A small contrastive image-text model, trained from scratch: 19M parameters, text encoder moe top_k.
Rows from block 5 of the image encoder of a small contrastive image-text model, named by matrix and row number. Rows with one number within an expert belong to one neuron, the router's apart. Each number is 500 + 40 x the weight over its row's rms, rounded and kept within 0 to 999. All counts start at 0. Numbers have three digits each.
Before each expert's rows are labels from the 100 images, of 14848, where the router gives the expert most weight on average: "responds to" is what is common among them. Only what is clearly more common there than usual is listed. The data: short English words printed on busy colour backdrops.
# router: router (encoder.blocks.5.mlp.router.weight, 32x256, trained with AdamW), inputs 172-255
# gate: expert gate (encoder.blocks.5.mlp.gate, 32x64x256), inputs 172-255
# up: expert up (encoder.blocks.5.mlp.up, 32x64x256), inputs 172-255
# down: expert down (encoder.blocks.5.mlp.down, 32x256x64, transposed), outputs 172-255

# expert 18
responds to: bold
router.18:508537485505527469490492536466542463481471514453516558454455501473540484542534523495558532485484474476486470418536523527503507520454506519489523536541559493511390540540488516411505473452565530449516469456555490474486489476525556556507578443443509578462
gate.0:497481507513499473479479514483547367450501497494502486512443521500489499492499459554494520505426492520463590511490505505528496534503506511533515514575461504499474532446471479547501501484494514511605481475504536525604476448518577496489472392521547469504
up.0:515501527481506485544468463485504553466483509510467509497540475507504502407498534496499417522672592500512512484551528448495502421445542484488447466404543474512540394519525511430506500495526492490421509498542484457467553521475451485524511497490437565511
down.0:497503507457486573451532408613500462480515547480485508506589497546476503521526499497428502508436520483493636437513453518497470505531504503491512495492476565512563393534578472500521523599529495497524525522485501505542503548486527469476517546479512519474
gate.1:482497500458496492498510476496453521574557485494521489500692502551510508531523439506448553488510459475474437540513554440476478481516524385503517602473541476491453509497411489498553499500494519529425386631498524464474469538606520493498491413505463474503
up.1:490513491460495492438508510498462503596563509479507493510711498510503513527523460513474546478484443498467459514511559489479460480502548444501519623495542484516480509503419479474514503493499529520402366659504507474503473538560514503467527461491460474505
down.1:469490520606528501467489496571493507508488449529497536473472580508533517423440476517486481504565538458435562539629493415555538539451489461538464449559498491502529561499503502476458435437506501555506601453520475497406502532452557425487488493499486502467
gate.2:428511486374480483377492453506515456478436475520497521506540526488516456507526486519506497500652452506542402519491569420548494514553505546580441517501543503513513487513488482498503493509476502502445545458549576425514483509576555639452511472478530485525
up.2:492532499431489447406492459505540452500467500507518500512523530473545487531515494527495496501567426486528345528501596479500501507561533522583473504528524496501498484521489484494506498508471500490384528427548584464480478493547513643430511442447535492519
down.2:527528496487424409510440507447504500480505530537467506494482516518508547480477440503476475388474580559506499522439437521466521497550503499535547367522494472451435451492494556515493583490521599523516495494504462487466495487535501499550419502642430471495
gate.3:539499547468426546388497509487591433443490497543517526541463443505517543478497501497509470539561496501523474518523409521540452513552498508518572513506472555518513472497493498488519478469497506502535527526617476567503500466493577486469491492491543498499
up.3:539499480600541486517457503483430544528513508453467481500497462416485481505498492479506565495450573514504542506480604493426475482471499495488390478497512507519504549499446498499451497506542485468524425539508546445561458541488468529546497543463429507507
down.3:511494493527484473438495434461482510451486664511499497666503561460495507611499461518518512467513507546451485523478532463578499526493510507400481554512465502503506576481528488512531543489456490456451447443497480490478465489500542466516513508532474552503
gate.4:510491498502470493484525520521499531502517500478514517485522547502505432577563485546505502494526506438493467497528498614527532439500433544502544525484509530536511492570505501498502473536412516455553486514616511416473524528450503470510544568437499489500
up.4:515469581447456484476518593517505582524498508496534505491596522470504461564551492517500414527510536503520481495540414585508601488515467496540489505439522539531513486589466501487505492530436506460510468455579482407472544534490470502513530545488519486495
down.4:455528446523513498500508435493472483481554525575520525464612557653541509511497467459493510500426496509522552500529538568380549532511535508422550533525463464547547493502516511506441462583490503543494497506479462541582452583501533462436461516500535521464
gate.5:566521453533506482552515497486493428475479510498490477498399496457546544523410509514498537504440519495463468481512567500503499499412513508497423512487503465501555497585494503521459525495476515375509522422489492455541450475467377511487524473487489510492
up.5:452475477443600540497523531498498519480497498480519513492476493496463506468562490501499422463552451530556511477505499494501508467606490529500505516484504585395529507464563502502493457525500518507436430505441562483484501563560501513513430543515499486486
down.5:601479487467484498527506479500481470558427521560539463572528507535459494494493495544499520502487488421521510529509588465467513600466486504460504375569474516593525535536489499443534522507521525475575516476496505507482499541500509538496430546468493531503
gate.6:469500572525498502511501397537489523465476468504486512505466391485507462501438486474499471517533531537491460494504439397538413514481497497499497522482458538545433521462471512499490494564513477427515507462553517456575532514505511512613500501493492452496
up.6:529488437543495500558505566481525460522491557507500485492501542536501522512575503552507536528494472453507538521509531565448628495499545496464503512509529473478525412520500536500505492468492513550488503553420476559433492496487492486427493463513511519501
down.6:506487511469553534508438463496625474504513517459422490476511522513518451446478467448492520509519558572454500470544471473490581547577503468516457506417566490432516543435560544500529473495426480495457543505501502529604501482507487462409487465502551503507
gate.7:471491504444581546548500524519404482496487488499491510474481497553504469468502503513522485481597413477514502503481468524480555558466469503475533523504573447544518507508556485452506501497525515487515501463485501415410489454502427456512526507501524493458
up.7:568500496497476387445486448500540514492501508500499495505519534457507516583503501502466485515408600507497495494499553461495459467584511499518447471548500578481504509512485503557519507500491469500474486511489513527567503568461538495489457473516514531495
down.7:479444513514531512360497505517525503487542498492439530506542516474422503522565493493481432512508485573511597474476427503485416506479530516534549591482471506494650499500495530526510489572489504481505508382508577527653513538479428516488552456486522536511
gate.8:534497497498513499483478585496552458468486500521471502502562596495502482503507555444531472483496441532493479491467467476499505504425534504498510534514558588514514559551496528512532514504502497487371531467508500499523519433435495482482535423550537508500
up.8:504503484505554494479476639495561456462500498510487472502571560501502497508523504427543483482507457507476467484477461451455505498410530493498513528520524555493504546536503499506532535504507491452368502492497493484508529391435433461485533414577527503498
down.8:592549486461499569496511498495470454502583499473503511498495513533468456499550499626516533442516474431516539410494553470483457497548500561491486482512521506489488484528542493499543506520513477507538507506480488494447490508652539516480548471466510507512
gate.9:666493494471404500499516488531489492586498506499495468503565453483499510540502476466507528512501568599449574499515580502476529489451457495473469540449445439504514485398491489482503481492470438523538550520498522490475496510497554489496644551501491498548
up.9:384526513495605507494434551503451509386491476484527504467414510465506489485506530580499419466499450427492477520562470498515483533499511513556533493472536582535508500500509468478495496499514505503497515478497481513536502483498497437554456435429503530477
down.9:500527525521479508504421554512412432527435461539537548513538530554424528530442527468458501503523513525533516486465546537482505505495522490513483424507542523556505487433531515507501463400498519508507485490463456479508487465460495434498508515507555490464
gate.10:599511468549499499477560599475531592570450487514401482456510513501455516507464511436523586497516511629520536449470471506463481568523502509492593509548536514413502548480545504500468421503507510444529496502485486500511544452507462452499499518482473505497
up.10:355489531438528501567469358505477420417502503497585517534485476496597499468502492593470446499448462377502464561521522507543504486485502476492532495439472443519444479509480496505493571506477498530482548499512506479479497525449540608483501476513546475504
down.10:529501524553496515454563536505416498582441501497465459503448488471525509455490487537516513575517488506465566559569548484555551541447474517473498513509484443576501471568463499463496437472590565381520476566531466528366495504507450518488544500533490516482
gate.11:480510445471596521618505506488512483549502497509543537478500479393497479536539485540498539521692531498484556522490441493487534487478479571511558459373489522471476508543471501434487412487499489504458539499463485557396483499496542515491456447520529509495
up.11:431506432528566498581488430554520492517485501494518507531462457409496458568497508482497485540484523510502415533553503494512502509473482558543542427463468572471429574569486502452463460503453507497413504458503496592591490458497498504534548491529519555506
down.11:498513464547484499489517516511515502544491485450508537424574486511473481433590517509506521507570473469498543511504476454573530477428511506400510553441529629456507496572456503493522492556484449458459498512474473501448504497497396501490465509461502493563

# expert 8
responds to: yellow ink
router.8:489505543524484533461509474466530505521462493457472558514505518516548451469497499480496479492482494488488471462528438479525485559580554519475439465627466517472498533535531530447481479467559547508452588441487535575564567551529535455467499529522450524428
gate.0:493512533482528488478451425496500511594497500523479483472475511516510501489438501474561458492582523505492460483503529528533546394468491547544393614476506507461457578538517478509492475489499500508504592505519558525476400424568538535521480597473469500520
up.0:579498471279560487493500559545544554544499482522504484462445499516514480520502433487475462504481542460534518508501500499471599500499507465521428546467520453472490497509403477462555488498508487565610505589469510468464484492537513474502481646498520497503
down.0:499470483455580446522493583477526494531482502470502447536452519543507535492448427509499501510526480492548566575540503512478498476502431551503489454506479467602483464509514477489487480423536532454514443485482558472418444474498504503514431515595480543446
gate.1:501527552512520542564487396547376498407479506475466499537379527458521503579501563482503459493546527500477532492599486495485552499511482521512518378470500500536490505556493500449499497522510488492566551576512519590539493526542504506490564484432476510500
up.1:515533527558491487561472412525481507456470532462479486553444522449537529517511573331503397459515533540500541482605488500539630526515525502504537409578533496473492497519479530498480488483521496505530529513476489521546449522502500501502497548523449505497
down.1:509508647443504558458533474607478505457443601503497485510482492473504389552499556525465532503502496496453422508477440544505477520456482478518549464512512593524495495546490468525451487540543475490458561537492546497468484498405491487503558505491573546466
gate.2:438489508499502438369499576522610582538531491501479520494520537492512507444513448446492495497506468521447481482492450520522334471559491488542492519470501519486511526473534518517507498506468503500478512566502500545500564516519555450494418523489503525502
up.2:452474511513506478383501505528592549528513503483497523506525492440506510354546477496503499495538487491436506501481494488542355427505522528524534535496502510444503497471518515591515456550476489494438529521546488570501549503541619485469462498440469547495
down.2:550503490415506466508519495546505696562499489514502498524515499492537502459511503405509494469531543552492447502431452464484456435501416417565468501511472496370468431498450510509493581571465495450500534557500486417502465440430556525514508498529457445512
gate.3:468536523539486510463501484469500444545529524492515459498526502472463463482446465432437489496458572501499458496511508468522601494501491510458496516533478538467477551517543513523492500485532505525454515497677506439520505483415450474478465394510538495499
up.3:543458476425505499528503582539502543403458487499497529501497538564508503570588570504541503507558490458465577510511505493492490488448495552547496482498529457523491445497495493479520482512490494468512455479358500624505515524516495519540503561496431521494
down.3:506485478490536523541499510500506511524483477485502521588501497512517556553493501556472508505489482503591571504517479512477497507505486474470492437534489495521569499504455497506541498498470538502487610536504504395505499531475515508503519536502483472524
gate.4:516500487527503489574496475574524483487492520502471507493536488647499456600540508574512510489497509406518468519498469571518541565548501407392531490531501546502482540464496459504499485503472498529392495449474506362491519502522548468523498526530497529496
up.4:359542447503536526521499596480493501469508510505543426487494607520487512457465487480510572517530450529484509505524507554487494491493448506498493509628487561484499501469540498466494446504470488528447491498519556494472495529442418465510515413531527491501
down.4:447466565501488452453406484485537484466509455474519523463410522454491489621499478478514459493475473537517467489575472641529576524529443555480543480499404569468568494494453459517508502479387546569494580492469500399502397499506505498500497455507499482510
gate.5:478501502511450531618532494568527510524463545492492487521443491504483494465446513516524498497539542541520467439503552537413497502555479442506480494488489571553495421559503516435505515503488536482471495528526500475462517505455464467476489500492501506501
up.5:507500487539525505473489449548537498453532551478566500530380535559477478376459478518499490507560481468429541497439528487466600440454509487507522495510510544485497497454500513471495496516557484484507495556458449555471493526541488504515474498504499513421
down.5:477491499472527448508512466580446494519500527425463548506528406452502598514453569467519473579445513526516478518499522489485499552466473474604601500518478468442506499530529523479481507480486461573494490489514503478463478428499518496458447530570550487508
gate.6:458486525464514511455505498511409580499473457518463508492462519523508443483521484510542498543491508516475555515472502360498497564554507506463416569516502567527523541503480499476480516478453498504497492603429464489531537516416495397528562470551574492455
up.6:358488525482587496421508486504460568544492472512490511493506515449515462507494474502501566503497502541500552538453520407528442559649550469497475553546507547518509547523442500469484512453445488505514500580460484552539530504444497456502521438562607495458
down.6:439494541522486469592511469512549458523527504501513477518479490514499500423491465504474480463502514501486499425467438492620486501512473505487484508504627467484420500500567489528496494551518464553543495490479470463491480515518549501479465572471508547491
gate.7:525494522499506504532496478459499436468552463473525514481430515520527479457497472522500540525561501462543545488493472544557631478572500539514516386490499530581400507508552521499517481505553470507456463479504451499462534530536462498502454553495415489562
up.7:430499509466473458506470568521499534477449522506473443502578498487496533490488510474475467493451500527495497506519539447406462501466483437482494586497475451395562503456411481504489537502467473499571493569490522496545555498462569552508523492499599509496
down.7:509491488448498489497522479466474538497489460516490461507471477478504438544417555516455585498491505595497555471502509446500508493476518485514506565513484529445499483495499535467529493496499474516500530391530474519524529495514525571484486553461564504527
gate.8:490498502504461469462494497500609544497468520456480470512581491576501484506498486423501522463447519578512504508504517413499440496598505500464518523557493490478518481504588522511506442456479507528455522512513453511526483511486510476461493415524566489492
up.8:432493442502476459474496583469548531492483544449493497499649477545498506526451465462510519431517466521485476507497510471525486498588516485454499511526495495498513494492545503508539481447485510524354547523487501511498477554503563484500474456521507491494
down.8:524494466484536452533507509536463499572502451483568492470502545599588492492481523486488542557523500519612454546503549534545522487551439491606498556580462444509511533481499495448520497463520511461498490427500500489481494498478600513461481521564463435504
gate.9:569469430550451502519495557450516497529508514515527458437400435503452502498475487468497520522500526487525561491509581514439507491432586516462495500564523520483539469505560524461493465523485505513496528467582501620515455564483513471496526381475570499494
up.9:589501504554486491493500516427550504535493503505508499488322428493477533472507486479517593541494538461490505495497594469447405481438494507488493501561517565397541520484498544484494484510535506473501539479516484602538494588509509456515524385436526496488
down.9:549491515425474508467507518409511473503506550534491495467453531484483462488516366555496541488530570335560450504501526503523504477523488538475501522460473504569514499475504520509394423498530499540532509596501493514358595497488551493461473506482531516496
gate.10:477461502524524434506433534499531535479478529508501562453611470538460485460500467456473554498502503491445597480416477458494476477468490403446634510590479524584446501454597498546499483493504508513420500476498436497440502488455520494495487550472502514522
up.10:503482445526546586554520487438432497510474446497486496476417498504492513661487542524497617522511545438500523484525494545469459529530424511523475370496475527512512512550489471472514499496529536502542501383399533468439495515523439503502490498535413458479
down.10:487560570498568597511507520489507491515535504470478509518529523531495488487531478504514533548510468486448581489517494467495518509511517421568362497498517437500483453501495504501559511491575500468547504480548510587538494559526626544445501511493480471542
gate.11:446505432512484466465548520540531476509498535489495498534485581454499477626523501551499526476504500453502481483454544568472495500437515555508509495509486496495508477519501502535544485492451499494456499533506577505340455519469443498481538393509505523501
up.11:515490510474504546484497501489466558468499488490489539462499452520504517470483504485491517517476539536457573543476459472518531512545497487493470537515431496505480539500474491474405534494512498452504494467570404473596549456538612529458447549508516482497
down.11:551549584437539493504570530478552518450544470411412366496539495465529473474511470486564505524525467526476498395501482491468505529481513502529468533485489462467496486497552481532477495484485495537509506595467479535530533476494492516461555495484471484528

# expert 16
responds to: the letter f
router.16:428514442502492542468514517483466507519540438471567472486549553512577515411432517501535526480556492531556518547539596490531484467567546505454422470547524534502540411494533464555531560529445482539438428511516490497474516486431525536463465561505483489518
gate.0:510495460618460495477493440497531492496507518487464521456551545536480439506451544513503519497534540473499524512499634529504485456573600462468492438514552502545515542515472499515492504504521508429434501495482513496536503547524410509512580539452522520495
up.0:408552505434522499534509512512512522501490485504510489540481430437520560495534380442510497524478538569514471512520480484496607538470483472542509518493444472431478495471494500503485503470475506486504478514500464514499529495467565472502453463502472436498
down.0:430472497506539565440500518458444495476510528521494438568507444509507476490506473500599523484476444488470531465599502433510485494406502512520522545564524482514570494506507471565557536497450558532535487517537531488553495511468472562570560522504528536500
gate.1:491513473525460564580471572486493653438529503490510499472501488396496474542533496407503564496563505500471576503573489497486494502531518501491502506513479499559484513488486498512482490493427537500414476536426488466523497513494493475548466524463416510492
up.1:566459484494532453465513461529520443518445507503504511512501506571501514485427514608508434521427545502521464497450512493517501489457528501511464485538504495448507424515537500502490536519521465479537504456572535504472495494510476509459512487574560508520
down.1:426543498472452533492545511506555491491481483540502555543494505430452511497453496477505482545540501511567519506560512496496509560489496520581533507532463482523504500510555559560457384491422477541491489506502502507490578439517612482442629479503497546480
gate.2:513472481556582528471505423498495502541505472477547467505509554395519469474582489503493503505484441499525509507486452508573466527496600495534479534503507513541498501502533500504499500511495510492483508492500560512535573510499506560441501521535528498524
up.2:422515497479474448531514469494513472462491519519449516487434457515495502587500511504511515508515617508473498491513565489459539502578423488447546476491466464488505493464491510549511500501458503524499486506501476476503459458530498421605530458529468501453
down.2:515511431482578457494449470466507466500469532486530523499485531525554506514510490586517449495458441513570515462530511541518610500523582502499396491420498441456474450492414438537502472512499504504485472465489545506500523504527480481507344483531533610494
gate.3:502507468414536516484496598495493471525517510489582480482521456490499570515448503398469532494512465422521522507473494452516380453580474545448491437519551545473500499579474508488511563511504497498475489490500463499466518503514520485452482604493510513471
up.3:514500509475564500433526462496516436554553501519595519486402469509498508491546500528459482480485496411500498510527548488502492471505507502517533472484501513520465500517345507474509531499493500523528494490584540562451511503537523402495471494449514466496
down.3:506444509571542504496496443487532530592501496508520568474539499503517538510485500522475511504483519513493537537477529468500505490447496491490485467556441550527494450448527471498559501523441428455496495472607394541464485475490507488445535502468417517480
gate.4:362500563456487497563504433496539524527536521481471547486555497515493523479521442567485498484446593463456563539484464477507499491516506515545519392500554473479499474473530501507481527484406502499501512539463416579502521500490573486484372498491509511557
up.4:462500511477488440530502510480530531564555514479509527495585509516488551410508439543490494492503593489475603530465498492528570490543530511501483312480542446473509490456544504496494498489473515500501492522493435574466526499492581497520370574516457511512
down.4:504588484513494460560521584491511472454492517513513516495512526511497526524458512508495501488536514471484498521491473607519577458595479474508409487464472472433416533501473536500530484480514506526491512469437498489463547535525511471523533462550466550502
gate.5:468499482509532497482516497496589518518503483511506527497599470463493507642541496505492557507542431526448529510500618493474442496452516502500507499477429495591495523430491537467536507500440499530468544533411484539444512481601514509551543572583431478501
up.5:499484562462472509511485497491442477435503525499486504526490517521500488441477492435511497490446585491501524506476425476572499497501481483482524536536563597472501482544477480546488514498543494472510503412618501385528494502410486527481498437451573518500
down.5:508454418533437474530502599494555582540513487506393506488601574534495509458539466504509491548571498482508557505490535474474512566553521467587438493497471469532516478483535539575500505496493504575511447568490516532499538504469545486501518512500505506588
gate.6:442502498477559473558504456565502596422524528499495492486463438482477519542502501505572384480574521492465443493524424495471521495500448499544487511503482505512459513586571502497506491508395488529582501493478554423480535469482493581520398569556457526492
up.6:446496492501509405534458466527498520477587530488483505485548495493498509487491504528563351472515497501504402464511501489509524486483478516555561510489498446568489529517587501504513525520412503538485498500478524355478538459493471517489498533561532527507
down.6:518448523499494522508493487486501493542484473448510446484490524485532427526497474450536499587468510481483388501486554506437518543544579499500468572482508493502500514539514505501529481581495464493458506478476499496504500500492522499479512487504516501490
gate.7:562498506508406463496534464552497520516497499481471548503499480449504521492516525565507487530504568657412454558516499456504517463480520505531465518499445519498492566509619470517538495501445511500508474538549476492513461476487541442474514504484563500513
up.7:446495504499547509492449485499514465494490480513500479501484556537485464510497495513506489477466461366571537452500507551492503572573474510467512469506529468487523448469434528454457500497576520513524536449466523499505527552510497520504483533550454509480
down.7:519471496495502541502498523500428503499462523500524536503493435473502473487510457568607519503521486522587491599588645488495489493505438489457552510442490500505548492485379517519504498521514530527432508494488529461542552509479515553578508463394490487504
gate.8:502525520594560543440566517457476419559459502477505496501490526417518489493425509526429545557453512503506465518523500500472422564551536513496483504574477488492492436489448492497508522504489487498540513506483424504516540445483563518406500475441493461499
up.8:517476501451415501560441524529499545452511546518477493493452477533476491517580492472555508480597473503509424492502498514549589481461476461504519511440498486583504566523654485500501479445510500471446459517525522478474428484507503480602479473539496504502
down.8:464556468510590486513519471414558485485541514490470494501435487422504616616500542508514505572493504519483488519502437575545474495495540573466519469468347500494511506464470521574447557453516538526497462524539486504528487486488548495438448469492470535493
gate.9:499467539508492554474506410466448511572483489567473570498496512529498503419524548532534476503514496513566460489502489456618548495525503450495456471484450475495497498521485559501490501508497523484450480500506464523481481527491469541551535520552420506503
up.9:533509466510441555524520488498451517495453515512504512499521446519502523498500496510516592470463490453485508526499484402526500494539524497474498407510493508448452514507535536526493497485501500516562499500498497531503484581343593501509504407462511494449
down.9:546495482541600497430461539502490509483512445528474508584479423537505580447463438495519496550565535499492493494469596498539500461452538531529514539504612505535500499396489494499490479505487529433409533506545573474529484501524447502495461524498531493509
gate.10:610498502541540583477500499463437478474498501482496486483345545449496554423551485556479473502471632504547573525465526423541490497528547495493442475497495428504501504471538511502501500488498517527486468484493488514588474475580486498497458482552478510491
up.10:407507520439457381516495490547532532516472528526504508556563465589507468554485504428503516495508379523484471454499490546480502507481449498502596546512504593471504508500458501490520502497507475512552530509503500480439514551441502497499529474450516478501
down.10:514481477511501497511495506462496472508476501490500504446491474399473544359572455490513487497496498519504506499496439484531499507486631473503499525511437436508489509532522482489535522523503501499490590499498494574458606464597503496488518468567493501493
gate.11:490504482499479502471518503499504509558483485499507502539589536508482515430503517502495499497528494507548525499502504543548461479658567493474467408490488411467484519506547478497490429498449518523492522569506573541574518504471542564450495464576466484532
up.11:502535492457507445562501456520507495436508543518484506489446414466495498553546485487526460498484556502483496543501500440441510508340460507524522576537505576559497507489496520500522532502504455482519476477534417474432473472558523485550512500420535529487
down.11:474503527551452532498406494512490481510432485465470467500528577505497472507535477583513613522496523507484500504508498419501488519537510521459499485503534540497497472478463479502536495606502503494599512538472453530558466493521513517434472399438486528488

# expert 26
responds to: monospaced
router.26:449532457462529489532571519505473443544524513503521519493484509492533513476490455543408444424466466479518592564531540571492560444526479492467502407501459504457490473504503521611472507543505525548469579487539538462471527584439531548457450522536464516498
gate.6:478493474511503540552521575461517520417549516494538495455486500454483511501459499468501444464481492442598535520499542497521400490464494453499514501484491470513527564586418507513500516486500511497465526523442498485497476546472448581516506398579518509475
up.6:507501506558488447543481436497477494652466506528477500533541495608486458456515506514489481492442506543513581494507461508493469549484504509501459465556510506418427522442566517532483501504494482495499537464525465504410522476479499516494424520482503472491
down.6:481498529491468473546511495466618452541473553543481508500521488458436531501539488428500508565447503518499543536496435494499528508554548518491507412500465596466522567474511513516396469511504575469511509500428576516503486591542549460574592499497491510466
gate.7:570451541520498490504611513503537563533509501496531503502497593461479422466512492502495545496492498516538534501506493512444553494452483522485418429576503597495499503392540511512497441502491500513537504468410552521445470494410522506411498504490520489503
up.7:418530477494497493531383468509444449462502498499475490501508434559520546562481507496499475500496516498478465503499500475533467510566521482511530558437500466504510503609485486496509554492505502476442491523559430480578535506588475502592482501557497514498
down.7:530456503498441485469485515419503512420591499506511486512455567497444498469463438521565512509488559533521579461461478540408470479528557496551502531406521508584574486500505458494498465497508492543507501599509568486498500503594524551525487518484472504514
gate.8:536498517538489510500460583523512506484513509519463523500537557555503390456520399346493513500480593522497539528472435471468592492500499496492526541528534460510508522480505487498584403388495497483497515504487444471537424425514488504483488463488499500492
up.8:408512507484532470482499387484493454496502474463548454498481442500481504587455528556486478494494517387445489504550586524533512499601456485491470344500461502478548496495522521514468500502499498517476480502588504428400500528499501520499569494571479469499
down.8:518503406470512449514520395532497478494482464481423503502511550548546497530512533472481502505551478550448447491430520502498533421492544541556481516503512496520471506535544545552480499481604521536497498483496570360526464533504482424489500518482529540449
gate.9:510496594499501547503517482509565521479515453491529498502521495508505552458450475430501557499535552502466501501501543507498453506514495493502415504481498484484557501472556496513491507475512484459501511450464550470520504544482426476506530385492482488492
up.9:519501594495508529491512492504605533484543482492570488484524502499494533506439496424496520503500491493480506498515490507465374493538497534542412523488501475490549492486554496507517497495501505486504511464480539489560500554470419455505520412498497487491
down.9:499526471502535498481574495578478514509478529470465491500506496501536478499495490602567480533515505501444539500508505503465434418549523496499567527526498442517510489477509515485490482545530504497451496486538579585484503485509499513507506508473450583487
gate.10:496503500511516499449530576520479447530538489459501523464598530531498491450547498538492500536576549488462615495513532455444516458500476496547418486460504441498517510503506505465543494490463536502549465545541550462517474547499515425497488502502497417505
up.10:497498572407413476392507632502519513526473463510495495494576587549527495475575510511501441497500510537510503512518451497498516450509464497525461503448536479493504505543506501466517449485441544503499484470595555473515499509463543536499414521535494445505
down.10:421466502474556568518480494529501497488530486474497483409496367501471455515416510445487494499576480398477540463491518484423502496505482557497428474509493499489554502538553500481441517560502515510543500512435533518585531680440491504425482526470620563498
gate.11:436486498511484466491464454600559483485478501517524514486490562485462496488515518505475517554403495497593518524503388487504492498531523444474565483520482467448523439462564493495507487517528527526462492510425499503461488484420500526494485474593536497539
up.11:464493436535471496506483449561527467529494480556494506488486513508476481497509483530537481515469497510586502509490491486499481483529500479431545497558495387499480488486562497499479489505496451493378545471453464480449428499426575536474495509536547488526
down.11:478563436472518506517569521469581460492505504501505559426506455528471539466419418482510546626551518470464525503482595632514524509537509515473450411495463484483397492531507483476513504468460501532514471506519500520509510582511543432501470488469484530526
gate.12:495523545523495503500536471528496521397429496499452534493496523501499558439468498500493450496508581492481493481491464502493503539562496508568506556438540500495538470471468525446526525489499483436523533494524507450457603470516501499503515499460504500500
up.12:499480466510541497495477541507529508531495508489502496506610428473504457535487496433478557507471435511522530549496552463499461504475504475476565440553360522497501516532495469531482517497600494515469456539497449636559473444472523495491507495523525524507
down.12:506424493525468516511508503501487507524482446516421565494390599481575514481512499523503496505563550510497564577539443614425506468481487515454493493496501562470560497516434473503448485493513528458510402513509471467469482481475513555458538499522502534497
gate.13:562482555542504452503542500500498480501541499531508500498602356432485523498498490499470503499437588494449601521461458467473529478523542499491613499474502496498555498426513458505509565545448488514507516507580435494545516513517573529439539546445500520496
up.13:541493577587498447501536490487500496509570510510517499499582398421484491500503487459431521490419581501435525517498444462474516466506559491498602504497487504488528532444562493510496530522450494513463547501554460509576493513495587435481513551476520512497
down.13:439498391486505499477492501558501507455500411548473475487508542457575499506546569523501397474493382435497504519518488494468503565456524511502514498502512497527524549522498455505495498528426539510479544445458519447494503460432398501496463550527503491512
gate.14:499471494506472484532498479463500446489511503494461481471484553505524464529491492536464505487425467501475524499474496555464523509511516515513533497500492451546488551608426502484540517521524485567496510541460517576486478538444450496493499504477601511487
up.14:563510501435497488491505537542516499490427457530510513533537497472485567434529494508520486500563601475485479510546509469525452475551482452519453433489520526526530477449532466497498499485461514491456510463566453376550505516512533499496519554573381495496
down.14:542568507477526565536501505506514585506527525501527438512404475413500548486512502526530514498441511504476515490490471503436505540476451486497435519492478538495453495525516489503526495421556458496544524540490474566502506500494497540480498506505529460460
gate.15:488528501404490501490469569500501492518488469511489502525630489535498502682406494551512494503497499403548518511585524522495497503494478444499550464500525397505566504499517499433561487462540511473452468609476541510488512510502541555490503581503516500502
up.15:494499531524497462490499481519539432473507523515502500501505595504492499453564516553467496496498525547403428524498441445508509498632474507540513501448455607478443501490522508497459520496444499579566519420568442517501496512498529385481485398504502520500
down.15:516545517520510496522540519504484447444497533491530444494502511489526503458435540515473473454439448568534487442513499555457543447525536515499498518485501484460498509491449472494532485500507528471547509546454556494513499525503477514477508491563577524484
gate.16:461497474452463538374499607522499471510501504477497513510519538439500527620513506511502506503499463466535482503516523607511449437545393517498570564502385482520503501431516500452498474493479517536508478499453474528449494501484542529507525496541541535532
up.16:488514483465456514512501565558481459515507503486487495543533554443486499673505519522479522497522490464513500473511521583494498490529402518496646535561417493506468502461546498434531460484487498544515501496447426528458475504478519523498540463552567508527
down.16:476519512509507470539473466446506446455432481568527457474550500491509454472561494438469535452493506492499545616495515466601479501470508488515505500521514450499466505493546502556592499510515497497516580455456457578498499476490510502467593433525508498541
gate.17:505488510489509427604521422500509475530445497540483521502506444518509519625513456530490454500348507546514557513498522565507511505509511491497529470475490353461629518525434500443499482491504501460529530461525590534437480519510520505502443547499474504520
up.17:541468505502436324626509432537525554498475540514434502539470589515537483575486505501494508504406479528503517502490462514450499544517513519471476502476523531513528520466380461469539519493500511492584505496493524455524503501451505477450450496505480512500
down.17:485499379524502498438495583521474521499449460570523508443538509576520497437548485489552488495511488548504488610490552496510502503512463435461485485489472515466426420473505514485587498517506527469492524500511485502454457396529552499533502388508500456490